{
  "encoder_arch": "resnet",
  "model": "image captioner",
  "image_size": 40,
  "encoder_kernel_size": 3,
  "encoder_avg_pool_shortcut": false,
  "decoder_width": 128,
  "decoder_fused_qkv": true,
  "decoder_tie_embeddings": false,
  "max_steps": 10900,
  "batch_size": 64,
  "lr_schedule": "cosine"
}
Rows from block 4 of the text decoder of a small image captioner, named by matrix and row number. Rows with one number belong to one neuron. Each number is 500 + 25 x the weight over its row's rms, rounded and kept within 0 to 999. All counts start at 0. Numbers have three digits each. After the name is the row's rms in percent of the matrix's.
Before each neuron's rows are labels from the 100 texts, of 14976, where the neuron reaches its highest value: "fires on" is the input token at the peak. Only what is clearly more common there than usual is listed. The data: simulated stained blood smears. In brackets: how many of the 100.
# fc1: MLP up (decoder.blocks.4.mlp.fc1.weight, 768x128), inputs 0-63
# fc2: MLP down (decoder.blocks.4.mlp.fc2.weight, 128x768, transposed), outputs 0-63

fires on: "small" (100)
fc1.588 087:533507528542475464510506459510492439533448461504534494511479516504513522482484489534521473491470492507537496497500477523503448517518515502504522564498532466470466482546500493494494524493483504
fc2.588 079:460493477481510491482461486433506487501508481509471512525502509515433510545538494499518515541485530490460512472504489515497507508500499506515475520505498505505533500514483488499486484507558503

fires on: "spiky" (95)
fc1.705 121:464509540552548506508549487469479462488490509520493505451494540493502526485490515502481473506485527478529474472537482542508487530513501515529524530507507523478498520497460475480518444494492494
fc2.705 064:519485525551532476509495477522450521485496528502490472513508471496514488494494527518465459473512497510550504471541471513487487521484485484496502521448522478549543472486518476489459493495486517

fires on: "and" (100)
fc1.208 097:557536489576477505535473464502533518523502531498504462491494486490497512478522476505513492474492509498491499516494477550455461500544497490461507527491527519509481513497558534498538500474536496
fc2.208 059:519496500527505489515477509492518489510513520515453503471523524506496527502467508486512511474547533474427517485497499477505504505513489481510513493513515510468466532532529484494523491524483470

fires on: "cells" (95)
fc1.716 124:480463535494520511508506494473551503481488481486517495477506505506527506493526521531500522491472475491488479485474490526502526483468505539509475521537458501508473479508520506483487486527530452
fc2.716 126:506485512551478534552522506474467501493500493496495549521469485532533495516545488493486495520484524435459510488476467497514491522539456467503470497474517548467497502490500507516495488471539511

fires on: "," (100)
fc1.158 064:503533520516489495487500499495496520459478492558487443500525508536445501507527525485556522543526509523511490508516459562509533494510524510456490507525490471458484479506479500523510469508514479
fc2.158 055:510485447473489502547471480532498454520493542460522494498448497513530478497494505498513510519517495530485494537527544479503482498516501510479502502479486462513507503507499448510505525488502508

fires on: "kidney" (100)
fc1.624 069:557489556465514504506503511456493495520491480522481545519505484498516530470534468485499506505530450468498488479453501515486521498523461532498500494515478498526523497479551520512498506491537493
fc2.624 034:489498488502468461504539496516500496475502479506493495537533461508496520492524486506490501522489484518500536509502483478500538463411526522482536478516513459494470491531452472493521456467491529

fires on: "and" (100)
fc1.97 171:515503495498497512546504515534534479496506437495537530449476499490491522537508493519501543496505508468529499494458506482498486473514531469500516515472486581505538508544511476482483477506451497
fc2.97 131:540515483522496476518494489541524485495551453494547484481459485496478500494503493518478519535527516444501466477467484493471515484521539459460507516502544543476540484523492488454523477540454489

fires on: "kidney" (100)
fc1.535 157:500494486521508461500481525491536468509511486495538521505562498575530512512465517511557485483482422485520482540479513525529516499491509559489482477491502480528515466503519480503482507471515520
fc2.535 054:551477499495492513514542557523473469476522531493456462505506508454479534450508522496438508478480487505478490494518507481505463458519494519521522516488449463491480517511464517486524511495486495

fires on: "cells" (73); "spheres" (14); "crescents" (13)
fc1.587 089:480483525506434522500546509431520485530489502503504538483502528454492496509551482500490524474509460490478482474489514479513526513519513541511504482507489512516429499482514474487489504521538477
fc2.587 054:513520478504551519461487476504468488540482468498499497504461481505505523496525507527497510478469462473466508513488484510504537489464532545492494566498439494507512520520521508523496530486510508

fires on: "cell" (100)
fc1.719 101:499496456489467518504505508482532491491468518478496503455489538483488541523457478553466493539518479488487532478544510504494481451511542531510502474484510495477492506561507496479491484552504468
fc2.719 091:476495510452450513496512494470495498522502511519577508480545481551476483452489515522462502538507499474481543520499503476470524466503494453544528475480497485502494529522493466518504485513481499

fires on: "cell" (100)
fc1.523 080:500460485498481507552503479438550473477523502437492516480474487482514547494495513515483482516485498484492533468544529508477494483489504498488449497499497501465479573566494515485507478547507486
fc2.523 123:505467459506467488473516458508463465494485481536482513534469511530487460490490492529468496495482522518471508497497529495519527523541492440533524493502498498473548496534527474526512511480487496

fires on: "orange" (100)
fc1.534 091:518500518515518484505495471499452537443501478486493501579526502521491501509464524504533496498493497497497539465516503470522515529472466521513507475492500460477509533499526532529471515509501505
fc2.534 053:462519470530516501473522524466474509514493511550455484519484489443482497510504517529492481513520498482489466489490475465497470518545538491476509504527506520549553493511495521463522502513430489

fires on: "spiky" (77); "target" (23)
fc1.491 122:485515525523503491488541488465468473477483500526520504474468487487545536497508553497543490496485501510552468468518474548493488524535482453523513506485504500498520507518446495476491454498483503
fc2.491 102:460492494536545497503450495492479511493492535551505522481483477485499513508458502473537469510505509500547481493491489509482510507531466513523467505454503507499535494485470488465453465503506508

fires on: "-" (80); "target" (20)
fc1.45 079:506508510508488465496514484538487483437526476516504498498536511481493505538523500466464471435513493505508510481495529501527529506496463554542483485509523470466513499503528492501448476488546504
fc2.45 072:496501463474501526492499465483488500498465540512515474468468481506546502501490522480473499513482499481491520532539543541507478491485513505481469547487458491530489477518502477488516474490514500

fires on: "small" (100)
fc1.364 053:538466494512484544507492488511501485502459498493549536490536528514539504530484493511498492492518508513471462484516501504479524510507533472477518498503491479497459461486567491505527459475463508
fc2.364 035:477492514497532504482476494488493485507544483496500520514507472518476478493506551452502525508474506490520533504501504497501456532495522510529425534506493497479500476540494504500523468497479486

fires on: "-" (100)
fc1.400 146:489460493524505472502475500498496510493553493523524518511558493557534467484496497532522496466525447483545525487472499494514504481478499545510513485501496503503520513520512478487516506500548518
fc2.400 112:518535524489463546503520478484484472528512524517504507531480467465429467491525531492486531495487506485508556486526488460470463475517485488504501490512493509500520505492497490460529508519497508

fires on: "spiky" (86); "target" (14)
fc1.478 172:478503541520531506506520477467469493492503504517500504452492509491514535486477526490519485490467509493549478440526493560493459509535499508527512520500491503521512509468435494467506461489481505
fc2.478 054:449525510526523456449499506500456497450494492502513508472506517514506522487490544498500490497466510475547474444507488523463477527505485469544509517504520480500519539504499475457463467481470500

fires on: "and" (100)
fc1.584 143:513517491529507516547500513523525490510511448498552527435478514491503519554530502509482518493526513470520515504471509475495494456529499486498492502478492553491538517548474473467491455497437479
fc2.584 105:513537476556501496524507470569520470461547480507513500497497520481460496491472479489482516503526491463512471500473531504503486489530519461468507526525525547495478507516491514479542497538451473

fires on: "a" (100)
fc1.66 166:518511529461505523522507500553502481523492495455528478490496471464524498470480491528480535516485495509519506554501447531522472457470556519494508508484509503473495533512543433464485529498517496
fc2.66 080:483485508493497483546526549520511500517533527535522474475518502509534513496491468520485524497473527496494506521516463548483509483487543501512512507476519498487517545490517441491517502457494486

fires on: "nucleus" (100)
fc1.423 091:463509515510474446525467492481482475487505501478493518494543490539538530470498506518564492460540487504545515493490517501493487503484539524528457502486494462489502499520546507533524489516513497
fc2.423 093:464499503537511530509517483544490458497477515514451474501480489482516459519512512471489508503494492533492458487493522499530513482548436499445485445497509500491550484517487500456498508462507544

fires on: "cells" (100)
fc1.398 065:496515495511475527461553480485520439504458501506529474498475501473462526501501488467519538486497492526501499496462481496495478506514537472501500509548549486478489485455516533508518456491499494
fc2.398 061:463461486522500507534522510491508480489497511520495466497507497500552500481526478508444468509501517505513513504561513468477513525522476453527526494496482565532545509484500488480473514481533495

fires on: "orange" (77); "dark" (22)
fc1.92 093:475521512471494496485502524474478512497491514503518539452547525523545512488456547511545497477508485495530501495482544502532537508490508517504503482482518463501505508505533510473477496490454505
fc2.92 055:486477486518483504454503445472529491476487477472492490491463513478481498540558501482511486478512526528517500497494511517549519523511516512525517470523567461490505491493566506480517485510489487

fires on: "a" (100)
fc1.439 166:512487530458472532518502471546491473524480541464510518477496475458523528470477491545467515527490489505524486537495457539518467446471549529494510528511511490498476512491552457469466517501476472
fc2.439 066:479510517490506478518494503535503489522517479495492464537512536487526535470489480506501521503473487491468488504476466558482518473491521510506529484490513488455528567535530464456495524456472503

fires on: "nucleus" (79); "-" (21)
fc1.655 096:538474507532511467466493482493501510462508496502489542490506476482545527488477482524499483458539497529530505478473493501524524517487541495480503474460508472449508522532472530518482509489470481
fc2.655 146:486510484504486522543500486476477470446542468487531495526518478487527454516464520511453460513496482519478499511500481497506474502582471529508505529500524454506494505472501500509544509491479492

fires on: "nucleus" (100)
fc1.164 102:484528495496514470476486505536511504443503480466498545512557514554539519498498509510498488516481483515488466488480518495532538509484511510513489518473522502481492521526548448512508491492486504
fc2.164 050:512513496498492499530513493483506474554486530507485480495468486463506540478512531480532507498510475522496540530526475476492439496491522535433479480500492505472490469506526522514521515473500522

fires on: "orange" (98)
fc1.472 070:506519479508489472490494499489510472465498551511476500484540480506493489482493488487512560486494495479549535470491511472472525497517510483576504521466541455487541501511535502495483478471502492
fc2.472 079:480495459479503534456497460510552453530465469548533483500478543504495480590518527492500524506498487506524502539517473471499512526501501477490494473517478524475518482494477472469512542480486440

fires on: "," (100)
fc1.259 101:526478523510455543490464512504494504481493477499491496499466492584469521515511523479529506499485485465508489467498470541455479497519524494482488495449510535470520525502492499529511472508488530
fc2.259 086:483462511480545521531469484519521479484501537497494466485502447494524514524462495485460547502506484510549482508528522466504485481490547487528460542541532508512509508480477537530504465536504510

fires on: "cells" (52); "discs" (39); "teardrops" (9)
fc1.63 093:534479536495479545477521480482507545519511479471501511552492508454486507491500465478505506492507473515545511500473496480530512465521488460502543533526481486470512544519513477498462496475489502
fc2.63 182:476513485517518483514490484473466521472488477485501497505521486564495519524541482522502532511493534460483501538488478501483514527473508512489484535488486538480492498478499518505512484543470528

fires on: "spiky" (100)
fc1.396 134:482527500504538494487554470484493472502481502526477512442483504452515523507488520500527457498478534513553489475528495543479506507517479481544511520512501487511531516510496460470507453508476527
fc2.396 128:469481468505532499479501483493486489463526497541510507490473490494505540516479488488487466478477526491541496493550508553477480516487528455535532499506534469488520503461495485483475470469482478

fires on: "orange" (51); "dark" (48)
fc1.623 075:536492538545496496531518513496536501480489496512487471474527510491481534471445498541535540508485467501499488480497508507539465514517468468470489516465536481484499501536495480485489471517474504
fc2.623 083:513509485507483516546460485516526465502519541488482483525474492496504497528474516468505474527469534508542533468505535533452451508499540534519457467560477492511535486473512545510508515501506527

fires on: "orange" (100)
fc1.658 118:455484463472464526486533531478476508556521471484514509524514537526513448521497554502472511478482490480509547487524519518506507501537490503505525559460488484505520502492496493434533499500495509
fc2.658 104:499511505526493534474539515491495500503493517500475497515519491489486472521501519498444483525476483460493540483524484502531516537500453494470500523502483554495543533479516506469484479491497524

fires on: "-" (100)
fc1.288 087:485499519534457474514471504520506510497506482472473515509532507552530522495472519510518511458523473505533526465478492483508519512511495496523522484498501510487520491545510521514489476502504523
fc2.288 037:480492488483532517535494463532491469549502537515508468495532516493493509518496470501525522516506572485457519524512502518512468482479492490527487451546517459509518508465520491466496501497456529

fires on: "-" (100)
fc1.461 076:490472478506508503465484480515496479445480478492471499545522490528503493479524487528507523533526473491515532483496510529534520500476489501497500455506495504471470494553507504515516516529568507
fc2.461 062:492515487488549477464486471536532496485497467499497527489487487504529540522456471473479555477466477504534499468520533483477469474468480455507481525516522517516468495476515529497464471529491509

fires on: "spiky" (69); "target" (31)
fc1.332 138:487507540551543507494530487482472482507467509544515493463490522502536528491494512490522473508422497482541475470543473523508474514508471489496510511487502514485508511491469461459512463476465496
fc2.332 121:485526480520534476473476483506498512511525496528530530435497481487507503559470477448505477459490505456538447467506531533486487507513528479526522490473515528515561551453480487465483470507468511

fires on: "spiky" (100)
fc1.515 107:486525523536502507482526489454473481492517508513497473491473501491512523505497493479506486505481519504506463440528488559487495498524483480511522535522511493485502515497483496463514457535476504
fc2.515 068:477523433485508497505519495490495496509500501527490478480503526493524512474462522503556457506477464522519473475550474522515510530510497493517520508504501498466512488524472489505520508444466518

fires on: "and" (100)
fc1.471 071:518538487503460526476511516489533525483516506528509537474465470490456475513463495497527514499546472479470509498481523503498534473512500482437521504491488559473512493525511481492529454533527460
fc2.471 081:476484534476520503497459502501512510460469498439464442526525451486493498470523555506520496510444513499485452520484499481511499515489502495448535541535475519522470468520520510496495481528508518